{"train_examples": 50862, "depths": [3, 3, 3], "projector_hidden_layers": 2, "final_lr_fraction": 0.1}
Rows from block 5 of a small self-supervised image encoder, named by matrix and row number. Rows with one number within an expert belong to one neuron, the router's apart. Each number is 128 + 24 x the weight over its row's rms, rounded and kept within 0 to 255. All counts start at 0. Numbers have three digits each. After the name is the row's rms in percent of the matrix's.
After each expert's rows are labels from the 100 images, of 14848, where the router gives the expert most weight on average: "top examples" is what is common among them. Only what is clearly more common there than usual is listed. The data: abstract colour fields from 500 small random pattern networks.
# router: router (model.blocks.5.mlp.router.weight, 16x96), inputs 0-95
# up: expert up (model.blocks.5.mlp.up, 16x192x96), inputs 0-95
# down: expert down (model.blocks.5.mlp.down, 16x96x192, transposed), outputs 0-95

# expert 3
router.3 086:135162098126165134154096128133099071184121139142099124156154132096127110152135147121140117138093095108137139111160115137108140134129098146127171149123109114097128184154122086128098143134136064134171151116124142101088138122125097128113136099108098135130098078133139107093151102104135132154
up.4 148:138129099153125140106130137133122173081143101112112148125154138129103111125130132143132101102109163129100159130147135138211122116144113092097107120125115160126124126132130141113218105129126140154090146167129091104094118110103118112113113103148167103133136165146146156129129103085109149150
down.4 174:143140087152122132131100148113089134149135126134090140121169077124114127154110106105158179116137159124116114157085111140162160105141101150100107125093143131143082126082098094117179107122132143149110147141113102136093097138124114097143163144138169115146154138160179148132112124106123115154
up.5 106:112131113119087095108134086081135142126111109131149073112133142107119107100116140165124059139155146144121108117154138171136147126176138106106144117113119142132164133157159152091124145141182123186126132149120086114118109137135165127101124138119118113116179161126126115153130140123087162118
down.5 101:136145098143128130155109125112129080149125133094131095114119093154154176162131113116134136124115109162121079147126135124117106132123169187134096164131148096143125161147106131126110139122169117111124160121145159128131170130147139101129116088110133181119099094118149161084074129158122166151
up.6 118:154142109144153116168133129154121121151128139147121151083190131147110113171143153121117110140160137115133116129140134090146111082116152140165149115091110124154127130079107127133166073132153159147122100123138124094122088160097111122149148100143114094132139128121141107109104156093200124143
down.6 124:114103127141132162106131146137113145121131138139120102138108088069115108136152116103102109153111101129123173141089160122103141148067119122119110113191169154171144133145102131110119113150108136105132113131094125171172177143147168129098091119115120127127076143121127157125133096160140115124
up.7 085:147160096137089094124128086075139156114162101086165154169131111170157164133110115132168131117115151151138118149173144117127120087142152135162094124127068132120131095139114139134143123133119146157078125159151144139103102113099153124119165102137151135145141136114109126162152136096134133154
down.7 073:120128148118094111121127110139140121137116157138126125139106149100128123086109129122155099149155143141135127094145132178109158143150129114183163113134125107140114072160163188113136151119082123158126107090138113139132114148151138095123162164090155108107140150123121097192101120120101092096
top examples: mostly red

# expert 5
router.5 114:102146101107177160142112163131131150142095136110164134101133085101104154110158145146128093130140132087120131110115144147101142151180146128143089082129157158148151122140171139129108167091119096130123168121150094113111116138141104092110145163135126144165128111096110097137166150105140110099
up.1 062:099163095135126101188147089122165132169139154099143123122146092135151130131105125123165126147141124143142094119172102085148127149151128139124096171106106094133075123138142125116149134133185139123171118132128119121114130079119136128088187105099118114095156114103133125116113127145151150108
down.1 047:159122087089108154089109138050092137137101111121103129135113139150177147135107129128144118145167122158141127139118153166093114139110130145160058101140111161149127139130089189122114163161119159144103119104130103132096104131129140127124166133095128141134137122104164132129109132124120110126
up.2 057:124133121171081116130135119115130072144162137108095076099114123123143134127141138127142151092121119119153071139089130143185171129143160106110129156111121092116135118099109119092149119145168132102101136121140107100145120150102120087145160129131129162086136128130127190158098093135141135126
down.2 049:121134126105136138127139096161143145106101101135142142131125131124131083103117137137141127140094098131101125093138120096113091114110134153085177125090129163158162181183110087091120158128100096152122133135123119110115195125153147157096091121133115134159156144148133132132137131130142098072
up.3 139:164169122132116146095121123107127149130124063133117128104143127072130101152140109127135132154110105137133155124112155127145118134092169093131124068130124169128147138145089144120161103123110114177088115137106069163138134117114145161105111130184101100159095122111140132121145097113139116112
down.3 151:135110177118115075112164100147170102114166156150128131134101190130118127145134130131065116159160122147145116119148136115136091104104108130131156111151109094137114110149121141149121115168111126119146142132094172173178139110127128174143105111089145120109098132113110103115131174133133114134
up.4 040:129140125161115118161150078120145112124171127108151110096115129127138114121108090129170129107106146167150123127128158093152117118109159136135167160109096118149113111123136148101144051162133152161106127176129097141115114070110144144128145100122163109086092120139119161153130101111140151125
down.4 026:114166076157098136126185138107115151092107097128136145134118138132109136143108109150161162176147161145137146118150151133113158133160152116115113100097132177157176125124130150160121143105123118141087111133157133079138124131081120129135137123120149102104170124115132171118135134087180137120
top examples: mostly red

# expert 11
router.11 126:105158143132102109103169116073111123143129098093125126116112108132124117092108142109166154160119101152169088135098129143111113138127188128123119172104133102145160147152132118123117127088173127172115183111169145119132128132159152131080138094136148126126138122129104177134129113144111104097
up.7 105:125128114154140094145116102162105142093111101131131166107155133171157130102095127129136134091103154120100130123170124103121113107141150185128111150085129132167112121132162110129153099129152129122112129140195132108069098085118089167166173121123148109140161149120124117127123117109139136154
down.7 097:125148132134102081167165089131150134082133125131140146130134172191160149118100105166119095097115146126125125137165136095149124078157161155118136122104108144149136097124161084133120115118159134126100145164150129103085112102099113138127143141110130129122136128103097111135131167084170130148
up.8 094:138123125123092095107172096146139154106129107129101102091132145086133123106108117141116125138157122134145161171111122154174175107133135089113123121111104145122101099111166134115169130137132161148104088139120083144142097135122135097114133168096107099109128139141097120192107152074149122138
down.8 092:105093139131122129175154140120148162134089150135114129152127135139128095151099122135127137097142181129121146156118097120193141128125099147093143094121128145121134106094157107136150135103112129117123138162100073131098111118108112140145135180106190135118159112130098094173109134084158124145
up.9 086:097154122200102144108186108189137116127146137121145135144134136119177097120155146147103138150118095116119102120137153150121135102128146154115134108114142122058088121119113133109125101120110124113133124141083137131125127097125069165159126149087139125096123120142106131156157125149146088126
down.9 072:139143129148190153127092125103129119171130144100139115141128085111130112144146177101118159130111125138109104219124140133157121128119121192131126135135141112103118145093098125115151140136134161084138126128077097142123157108139108118121116121124157174106126089147136136156107107161140150141
up.10 063:126127097164149131086150141189099146146112174139146131175149117128098121106154114127131096129132096075132131118129181148121147113132173152139110106129122145100098106132150101091153110110098138174104144141118128130114117118116073156164133153152125108177146110113109112155133160133155114136
down.10 046:132107159122132153120132113127136178107090112155132129117128103136143120088126142120166127058139168122118147130128123142121142155128138141160123129111120160134113093129118082158181103110122136123112107140139096109115105174141078149095136168138157074130137132122112127174153124083160080128
top examples: bright; mostly red

# expert 1
router.1 108:166114085138136132114108165135090112134119152105143135115142158153126122170104120159157079163138123130144085150132164160105172095102113105114171072108126110129146121133102113105109164119073134100111122125144111089083135149128128117125129146089107131103128119162133128125177125139160145144
up.24 085:125135161099126137126151095107185152119116134107139133154101141140170087107117140127125125155137122165147122097173113150088115120129149106121130168159085171132155100149147166118121142175124087164100159115093139127143130142140142174065119142129120115114135156112099115151138124134131102089
down.24 079:151147110122098123088136111113150140107156128109140087091132103107163147119155120164085140135136128133123123207111160155124126100106149109128076086165117148095133101101107137152134125157167158109113120152118124145138124102109151159131117171111113133151102137109102111146144129080138081139
up.25 112:098113134149090113156086102092163156134127128115118154156132153132121113121154110166126062159124082154116125085180140135136105136156113156110163108175121112131185118106161120100104150173115121145146154125129130102125147113128135131100121129113121134109171139123137104173116126157098109111
down.25 118:134127134155166175160137119123131140095139117140139157118141115134120126137157139148102123099089168101095165147128118056181104111152111134095107103122133158120141110097142133140134095159165122118130090151131112108113145092089119163118094109170165115126093131124127120084124090116142154150
up.26 102:140132121156141120124103150112135109140110162118155128128153096112114134130160169096116096180155104093143064091131142151136139113171155186158122111154106089104112117085138150105112126148126127105136180114110142098141104134117084094123138148106112145083140142135097111131157166131133126132
down.26 099:114119150113170123190106131159161151101088148165154126151103152148085112140127157110107131097130166128096134094150109109105134144151074164128154146106130122161145126143169097183113106084131098137164125116134130137153129130155103134147109117132129104131146109134109094094102165121114121117
up.27 116:168147149128137140080120107154145116110122141103114156158117147127114129092145149130160098093082149148125113078135158136136109097137118116096169119145114105130138151175119128136114141129109102127122158131138107165167152112138132130093081134144163155096109112153119136127163096159070136069
down.27 115:152129174095125178125142133097128139112149120129106157103111083145164113132090130101133150105138163164153156141074108101152089107128124090142113134146108131150141121091110142127142106176174145135109120095141112109119118139120161144105159154198150149137136148130122124105146137094126092114
top examples: mostly blue; smooth

# expert 2
router.2 084:112123155144084108103129119098100136194117140139104107155107121125122085141138080118110143139166118107154122142104136116133130141116114154105117155124099151084142116121114102135121124163110121107175155096177162153114110148136085160125110088131075132108133163088136095120145114162158141120
up.24 115:123127144129168128095088160148127111102104110122126137094135098125126155074145147112136076108095119117128165148092121126120126164131148117135144106139160141132164149139142138104098125142166100149133088134136124060124149136144080131135107111177132151140125147096150141115144084171123075124
down.24 131:151113144090103134096141136098132106126153125130129131097088144118176148147119143132096155146160106182167136166092121157102109160062130094175130114166134099140121133118086172145112117149132160091133120100102154162155152122146190134114131139107130137137114135113116124141135135119117120134
up.25 111:140149115165080137145160076138128115119137123106111138160147120137112108131123139140118133127136086135156106138130169126164113102131129144090089151142105135115128110148122104090126150150151146136112178146127154142135128096124136150119109132141112106104123088123084122146237115122096167121
down.25 118:121100131086142149131083155125133102099078144133132120125103104146147159123109159150107082086150143126113147130126129163079163138115147181163135112154144146159130104104137104136101157112132113102138130134112128111124122145109137111120157188100180114132126152098095093145160154093128104146
up.26 101:168148109151157114137133136138110139115171132111152181106158137159152133126122129104127144165127133112160104128144101163145105059143140094138154126102103106118077118104124148123168087137116153153113085134158138121108092081075093149132148125132114136132120140174123137108117119120166142143
down.26 086:129164153146130102135141099109174173121147119109146145143115160138147102087079135132172163118123138133100120136119122085167119077132121119098136120085101147129145109152135102104169122120124133136073124155088103116099122112127145161101121154161180155101136117127118140182119128119137118101
up.27 103:150131111151144120160131130147117160078136117116134134105190161121163148117143121155148120092096154117129149127139135121177148083146165083149144133147173152141127110103142109127139074109128180123113094157164077105120105129122145115109144126136157116123143151095113155149135119091147098145
down.27 089:128119165132078112130143104132124130113155114169136140102125179133134090105119137177113143093143169129136171122153080121150122098137115074098149117099126139164134115150134116162157104144150118155122091112154136105108076131115154174141128117162134102130141172120124121101109093110158152140
top examples: mostly blue; bright; smooth

# expert 13
router.13 093:096119154125144124187162137176157093142140159126104171097123076086104164145107111123137156144162156123122134118111113069138138122148104133160125132093097102171103091113162121128120118140129151090120145128119109146114104121135118108120163115124097155122137144107123087119164155097148140150
up.11 099:141148078146147146147127074117139113159138123123120117086151152111157114146145120174125114090130133150058115165160145117117113101113149154121091115150120155144112169100111165100136126140137136136113103147101115102136135126069164163147123116121109104141141130090159136108119136112182146157
down.11 095:178137085111134117136110109083123111161148083107095125137160142123100137177116090102131106132143101173107109139164157114152139130077138151137128130115100152133103122092113129099151112148110147143114131149104120124135122100107142104136145124119100076148126162122196122114131134127157160178
up.12 132:129117135126151119155092091134157170100104099129149138140135116091111137085156152132151102094091154119122152109152128101188155143160107098093146156136141167141154120148172125121135101109154078155132109152153113144138124139124127128124097100174124090160126144131133132114133069127130094112
down.12 154:119125083170132134103147165121077132107134126126111110087157092113156161137172138156116132107079145107137147189080134115148136147144154119090090136140171117111162142131117106095139113134166158099140132143152120108132140130124132126133112099142133155113082122123122166105136091129140153171
up.13 105:152119137108129134145118116160159143110126108132134148118132106130127105117112097088149149138143144160138143104151122128146125122104113121122140102102075177153127103113130106136145103112108113128089147130083086221124111110135127166114124172149146081161119129138116116154172139069141101112
down.13 104:124089180159145134127164125138129119152155161147136163135070124164116133122151146135089118104116159108144139120146092118131104139135098111147106127156133073106147126164152169148122099154144143099178104101153143073122148115131147108143115073151174142116137133094119122105107125148126127137
up.14 097:115126104154157131154109120134113170149130136108137137156154116113114160067139107151166097163110142097143144115123129102145162108215144115122129140143146161122141121081171127095125094123088108121118145169147109153143116096085130125126137100155093108111126120137087127150122102141147115120
down.14 089:111093125122094119141169152116124124078120122143106100121114083121138132141147127171123098125123158136173173126094139134151150156130129077080138148162160120150168114136150119088116117149127118127119122133144099081140125171151168103090112125142156113083117150110097162148137093123151129152
top examples: smooth; mostly blue

# expert 6
router.6 096:151166140140129163132126136112134091128170110090148090132121126165175127143156144133120110109092111163127112167126182161120135157126174092121133123138141156129174153135102099103146095130108119123092109147132139149138172136143137156088109117120157125101102126099105182109116096159138100132
up.8 141:117162141105136137153118107122141123090096110128102136124109154194163130073074133134138091116116151146126134160119110089095118122141130137132135127105121136141151123149146101118093183122156100122129114122189127083088118150129130136090129149136126138134136120130076090122180144110110158102
down.8 154:104135192146132120162146124147147142080122140130141144115103074117154074107111171110132164144127147112148107122114088099115106117146126155125176144111148111132147128118132084138123127118166124095129179124132098105097145124148122162097132149130162145115184116163088112154137128104128105129
up.9 135:135112155115078137112157066158155130133158122112119164155123163110146103081089105121174127088135109158142154078129129122161124106118097081140163105143099124125132123135127133101127092148095143144112134116127126139128119153142161148087126134149098139121131125136104137155188100128109102098
down.9 150:106130129103145124176090112132123143138091106153121134149115129136097086147120132109151138070111134135084141128163120127135095147112090187095126167093142167119131189131132078170131146078130085144137153115107134118116154137155109122145095130148131106156145103148155128109118130130111139112
up.10 108:118098119124096151169181112115150135092112161106107096126132103110144123134127153167125118123170104116123125138101133143139189101129098123127118135159109149118103104104131143117139164115112157132110124149104064128136134138131117108129120191076094108100124164140098117180093146097138146122
down.10 105:147120115119096146107122123099136151128134112109116098158136128094137139134128122146149089119150106134132155128123166151161170112106144104137081125168109143147109091120110128113166127143104157176082132147095089184153095138093143096101138167120128093126125167109143121184148131101159105125
up.11 070:091106103161091167147115065163108130137096139104107102106156099117142104093133143123171156128148134108127108119123156124097171122136132124120095110149126149107127142120153105087156135091101153153147136149128118115116073162151126140146161175117112148115179117128122126155169092129136113122
down.11 059:150141146111114108125111102136114148092126162113149171134130120120159157091133131138160119054116160091129106125141160147151154114161150148137114142100101103130109085160151130114164123116128119130134108156181113144154108128100086093159145132126165095091136156119114131155123096115097082140
top examples: mostly green; dark

# expert 0
router.0 107:109121123107107135133167080112138118134105089103119121138125102139168180114113139147147135102127103144143165124154134069119146158101136156163102168119138154154082113153173116134147091124166105126118106148186142123150131127125164114154148092126128106140119166075145154134102122137130110138
up.11 069:167154116187114166088085146152094172130153152122123141093136151076137092134130136152157140146097108120097122166109137186145125120135135098091129116128146128113182144145084123106172105132103132123102126110152095127117123126095117131074110128137107123128160122131117145131163115120130134133
down.11 056:091133139152123091146140083141160117121120130120168108116103193159150112109109155113149138100116097112124091126136099129140112120136143128130162142083138115097137135125185139130135154098136143142148074143145112090098138130142124147111118123128117181082135109111098143157059150135129142100
up.12 085:155173124124157158103139134110147119111133132106157108100161143099138113110146175080123144122140112101125108146135139102149110072149151137127106104102106122133108097104107156105155157150141145125080118155145121137099101097084083123086124172173151136122099131106092105125126130085140126150
down.12 085:128128138144113141106138152080086150124157106112145142118150151114129144151160128082132171160108110136160122146114109105137113122120143088149118137134141096116120142063103183137156113141090186130139076134150118127121108108111136123143160100152112149129138124145159132109078086174145139144
up.13 102:150142126126139073099124100147111130173119091120108137155130145146185141098108096136179128071103117128134133131129145126159123113129150154152133131087079143069109118124142124135114109098158093116095122147181163145107121137114122130148187149170138112141114124123138137163134126115104142122
down.13 098:131132123103135121132128152164108124110078111197119114091140136135123164147129147141116124142123123142111141142132088142085127137137164130114159143083127126171152143128145104168105150070156115151138126116172133085143116158151101113139107126121065141141115107153098105077125151133156152151
up.14 089:136166096152123136110124138146121114150135161116145102109175118112156128135129167137132118140141108113135078151135148190150130087146161148109121085108092112110122128141085127095137141108117138135066154172122125122102090120071073096112152128128153121128114100129113122151148161125158117134
down.14 080:151144123173183193126082151121112158152121155125149158130150150107108112143152154091140158121094130107099103142156124168140092138108107147140125096133144122128122145092078144126156137124073145117139124109113101154122121108105099130092123125122161129138128103130151108127097107151145068125
top examples: smooth; mostly green

# expert 10
router.10 099:154127125128160136143148146073122132120148166120162103093149136129126154148166153108119141108149125119110131152137092103126107098101140158100140088104115117138113125083107117126144147122107160133101123167097165105128123086116108145098127176115135163122098108143101102102105166072168142170
up.1 095:118150116117082118124137089078151129133139130098118094167132144144171093100105107146148107162135094165141118091149145155096143151131173103130128145161121136138141133144119117103105168129121119150098150153128126125126143166145189146071137128105121099086141152115106143166158124143095141118
down.1 090:131137099123123130101127159107115138118135101122142091087147111152174162146123129145111130128136104119123124202108156155130123110087161140157082102145131120104110121072104131129127117128140176108103129159140127156109094086106126130145157171112128122156136109132118085153164126092160130178
up.2 119:131128140109165134116088113106114131165156129126156113148124140157080149134111091057141153111105152131109133114113092079142115126134113129166130107136106077134104126133125176143143121111105162116137109101134153166125118109093146089137152132159162138160131090148176136123084125128089141119
down.2 124:121146139105097105139173087173169097147129124137112122141082129124149092131105116161106150117143081161094102142136129145109103099100142159115154096108116178104139141138115082120096152123162109130102157130101157119126174147153144147114087128098127129137118127113105132133162177113134142100
up.3 067:104118114155120095159127100119130138141136119079117137145123112120121148063107120136152111106111147129131119083164126099155148126192129092133119147147132122127159128151202091109135123116118127125104166155188081107114097092147148099127138089143133155101145146114134137143113104134102132136
down.3 051:115101115149147159090099141152116159135078144181122125163107135147127144130124156140138125139099118078123152150119116142111134136147135162138110139160162109119155126132148129142070151102136107078199147104187113133139119108127119079157118128133115139139130131139093106101163130152133088141
up.4 098:124135099132143121089093104074113160160130099112164110163129138182108135115136084134138056130084138134110156118162166116127132142122137128127078122157126173135114137156146187140162133157092127144142117131113133116105137098094152121142116126150142125155131140091169124124115116146110131109
down.4 099:124134142107089080095160123169163078121124136141115101167079148143146129122107098160082098110156106135167134141119147148122161118130137136126162116146106121101140106148155098131097130123115082136122148131132155140152115158147143117144124139090132100113120122115071111153187177116113143128
top examples: dark; smooth; mostly green

# expert 12
router.12 106:138117149122122121163135096122163152125126100120123138135112127126131084104085100104182118126123147163089147105148114094173127119105105140100141145121084146130082109090148132104151093152113122132112140137092100159133125122137152138115121167129151084108157103142144145190111157086083121113
up.1 110:134139144150127111129171131128175142151177167129151138146125164151114106090113170140098113164153123133133097132145153190141112070124131125123177105123088090108156136140126158112118126150110163158109148114122158111115130101129125149081112136113149142080130122124089117143140159115140142094
down.1 108:138157100087133180109099115112131120123109126129120117122113119117146132130106115134123102113145104118085134161131165144106114121068150157151083103167127207145127139133091099134122167125120128118093134127091123159140166135114137137113126172096110109181107131109129120143174144103146094125
up.2 100:143146135133155155079143135090134170109131168134217069103130148108128113132137153117099121145128121120124125154138126136108105110126142117132092094161161136119111124138127181136147155120072189117132120132117100113133108099116105147072107148128132158120112127124105113126106126097144134118
down.2 093:138126137086143101100135123134135111135137119136119139134092107128160169131146149160087118090144116129116148169132120094140118132113156159161086137139128143072142127102148113160074145131191122073139120105137169107121160119105134123135130138111120112157103146097130081141183120093131151153
up.3 108:136146125090142153139071101156110116124071086125095158110134075148150131088100115094177146100138132141099131129089114111117132123138126157166108152134115168116120116102117094121116134099195116131103156140142113170135122149132127131148134142158120125184141117127127113134152152088114124116
down.3 110:143082180118122104125124144133143119114140133163126134161078144144105137137136120123085123160133133149170171109118098113146116155136067084130130151163140091122147118147147156193111086153113103110152097095129177120131144134148148143135095086134142132115110162125112135120128095135105133121
up.4 128:079124134128129122148149122161144124079065118126138093148127137107103125094138127145123093132085136094094156096153145101133168131123122157107116144170158183127118124129178106127104172142130076108158133173104090137151143140134126167153112142113097130128122120111121106160150125128121147136
down.4 138:171158153108108121111099132124110105157150154156100183102117116142133132160104130081129147132151171147167104149090112161144096100134093111140151121118099077128104129141087150165144103150125133152114150073133160166146093152136122115125149128147147128136125122166139131110141139133084100111
top examples: bright; smooth; mostly blue

# expert 14
router.14 086:118119104109134093122113130133129185119131159149123145169139160117108140144109128123138143149098155136178103117136107165169125136110144109129100167190124104098095142096073142129135151108158112106128149098097187141130127148123088146153145119102148126132139116114147165089171142154152133120
up.1 091:135138115145083108112153100115129114127143099106150109135161107120182129093127106162172093116127114117152117142150137090129146115161186147149134119113113140121124082133163093116139084141123121142082117180171096119101114110125127146107166144119117099107123135103080130155149134100119138172
down.1 074:096157135106098167142152122131123103119111133127096120108108105114178121114097088104129131140153118167135108122113141130084130122112158138140137143147135161168150157111080089099108147122121121131070161106110113146146128170145164120126158138099095151124145144119122112182169177113139103098
up.2 103:132145084137115091150118123163139140117138108141101166139156109121125148099094098147182121140139149132145147132159105159161154082147163082117093141153059123106071108134135137096136141135132104125099145123133102104118069137094113117123132128114166118109117154112129119135160167139141123126
down.2 102:147155140143141132137114123116117120169125115112153125109118132103143127104126153075181136087125131138136089125103152157100129151156142128125182142098118129116148138144123125128125140099127135155137139110159102131142117191170130087092122140148136147108122073151105152149112123132050114072
up.3 108:130126089131132131134123089172128142119135151135128173155138119147148138079097133119134128168119131104124119106113102134173156123127148155143101165172101099102093106108149183112159088160144156149128162149115142079100104089102138149146166131082134130107148157099143133143145131136163131133
down.3 102:112151168138162138107117150139109144151116103114157152091142138086124085108130154093160142088072121120127124128133116100110098151127144115125184131104141157122180162129108094148137129090136129117146142123147142111132150158142135153061114146180103150133118111152094138128145092126106109103
up.4 108:110136126142143116180123111176150160062131116081122109141125169145121125098115159098126168127115133113121137153107166126181154119119159139121086146184122112091152132098115117107151105094133133096096112140105129137133117133112118109162110153165144123118101164119116136135076153131158122129
down.4 111:108132136139122153134165108088091119137163140128113138082115126088140085170130118113131154137125100130156133128113135089099102152090122101111144130158159143179120160138078122103137136141120143106144162133093121139156158155161158158107105100116060162128122086110110159130137134139141112108
top examples: mostly blue; fine detail

# expert 4
router.4 092:144086109172116151117093138106097148106110154142091127104144095105122110151128119155171126135106099107102149145118084163150108138148112173113135116107162093123149139103108124119114134143164115135120122108105140095142112150080090120159148115113088139127186137157176147119156120156097101132
up.4 065:084131100176115114181155099153134122139144118108132119155149130144169124121145105147119137127099110108159132129110152081151149087113134126102150160112130117116143123116144113069117087109164134123079130154143101124089117152082135128156100167169122102121088106119085153125132101114139130144
down.4 056:123177112147164145150143151144098106137132172121119148092149073159118127175142140141112161095144168110104117152092133138136112115133117150119095084149148119159136143156089087124156180132098138102150159144114127152107109117122077130150106127111167123128131105116151140101165145113109144149
up.5 105:136107115128146140111111123136137165109110149143077122125144110105096128149115123129138100139144095092100133166121130151145130126116126157109107124156124182131079139123116149078187153157111157169134123145082118130153105115103105120157131132091096089151149172115166125161118170109130089116
down.5 113:118131117146169202098113154141115175129089119168131088141120109096089098119139135136150134100118112118085132151155161148142135156103109144110084105118161152111154133130122103159171146096093136129116096129128091123105135144120099119137117156131162110161152134139151100161125088129130098143
up.6 126:131130117086100093162107120116155093134127078124115113108122123133122152119110083149134054181164138162115109092158143138118131125148142124129102137129089145138128115178169145130118137145130120152135160123175131082114115112155139076129145110096111111138152171089143121135136136110102146141
down.6 132:118126121130114113114126130103115090157135129107103096117074120179134153125122127123121125183132096148152084146126134155089110154134137106138103153154129096095121156156125177123106156135147147109161139079147167102125146135133164085122133103121095184106155121130160154117106139156105163123
up.7 103:113123135143086063106136100170141085130128120135144134151153183142103142129146130142104074148136126098151141125159123143156146127136144143113148117110115098095095095154163091112120134125106080163140122156128151074118100127121071128138104121099140128088101135111123134110108138159140117160
down.7 108:117125124129104104160160100100149085173159103111118127160085141171134160122128120145121100141130111165148094121162142097123114147147136130130100146141110130104119138175176147123110140149147123104143138124147153104106159110140180077139115099124110165082116136109148130111102139148111190147
top examples: fine detail; mostly blue

# expert 8
router.8 119:127182132163135093050153136095136131126145150127132116115141163100105112149149153164086095132113135119106084162119144150134117121124162135121121143157131127125142152166159148098159144122176145174142112124149142071116140118094136124163122108127167135147118127087142125128086123138153133114
up.8 112:098113116155124150128114103119118182123143107108135142125125088102122127135114084117158190175106097141100118098111098131121098138128109125101098123133152145131132141136117114111157133144135116120105209110104105120129134105172144121086121110148081168135146118126171173116124110166105111114
down.8 119:122128107116125142174150124118106110119120130122090150090117096164160114154085109102131179123157126145137110145098110090095102104091140154141127121120134139166105145093075083124118135130159156116111154118113136108112149161168134168118147136102122167145161096153147142110156172119160121146
up.9 075:139174089163141117079144126145119139136156125109122134104160125173144106108125113148114129121117139099155132171126149142122137115125152053132127089130091147114140125155124141094147131101144156197091107160175138095101115141103137113156136118159114154154098113111142142106108138104166126136
down.9 073:080091142117138133167150148155123149115108146144149130124095091140146116087085127138126128184150130090163135099089115135084123159132117081164136129145138127185150137154140156157114162143115153113155130104137102094097108130147153120118153134123130148153188141101117103135122150124139104106
up.10 085:116118122131089113155150109158129114098101129117109119103143068124127144109141138144145155129160121094187104141103110129133189124181136089133152148109128111154129105124171122122141131112133124182115125126179092093109074152129105094149155116147106129111164155138144127128108141117136097148
down.10 080:149133182102118103150144088136155101114115150157124167139097151172158092116068155080116165129158162147135121120121092111124093085122119154150160142126095104160108114127122144152114143148139104121114134092132143135138111136144146173118149155119134140137168107153112099135135147105128100085
up.11 111:145138118126120098096115136161118145160123128135066117126146134126099129141133114086135113162166135112146137125081169160154152100128116096138155131138074116126114130128128145115181106118103160195090112101138140135110073178125135086146143128149105106140149121159150132129123147088111127125
down.11 108:111130153134090089148151116128132107150158131097149124133115112129141146079118133115154120169135110124183083085121142159103139128154143078158131154163107082133116115178166160110124120146107144142133114101156122103120109135150134094113136112131111149081153121117099155148110111141075141090
top examples: smooth; mostly green

# expert 7
router.7 075:086125141130116166155114094117112150139141149130099130128135092145139148164150102136114126155128142124155152171100147114097076163125122148121095142162155177107150112077089118132123100177113101148156122110139161130141080148138121101161137130138113149141143129137116136111184113156129076124
up.24 086:136153101140118149129126113107139136116157159136176074107173109088133128101133146126108105092159117130123104114118147117139153119132168120152145136163136114141153103110146122095158070111144160177096127154206115121149114125102109136103160135139152094109135108145099112159132113120118121166
down.24 063:117141138149179141126091169157108160135111156143114159128128106086135103105121145137155131136097101078142163112117098167119106126107100111124136107133162093112148134110119147155127135112096120080167143094114094138108175118163148125092135148175161123131158092132129147161152112119115113097
up.25 100:126124164122138109181141094099163123104146145110117118117109088148143128129140149118126122138140147146138129102141138068127114127161136172121097130141105147142153129120129133131108144185225109144123184132101123128139131100121139142113086136123126124122123144059106107112118175125120128113
down.25 104:132126122083149110108137173107125116169116118149138111126054149091144128137123124139126097171132090172139127132120141182116110160090133105126140146135126114167129152186125134150093153097102120151137136123090153170152150162148141116121116124105102129111094131126108146125097174139129137093
up.26 104:103120163149140136153141100079123155099115171114123118093113070133150141116160144114116142123119148115178111147122136078105125146163129164136069147133140100087163109089120148141105141140223131100151139133145153165131132129126107128144110125111100128121116117123116111106128136134135130133
down.26 108:121140116107149098142128132100149124179124164127160128149063159136143118132118135136130116157140078151116108129122123181113098140097113125129138141153149127113117160166132152162081169114105119123164155101079140149127162139139149116104114147086131149102128104116136133145091189152115132095
up.27 110:124128096146111118172131119109118140128126145121140077065155099076158135099131147118150134100135099140114075164121164149130146107133160142137132157125129131115117137091126114084184135107182155180117118117121108103110092133134115127120139170142094148120153118128105144140097130097143104104
down.27 111:132131076129111111091119164132096111116115125141134095138147122117109145175175096100118136159106113104142144122119142125117145138108128161115114159143159113078079123114122117139122097104111108121146148147120137166170110115106113115182146105108100117146107107161181160101099116177112155162
top examples: mostly blue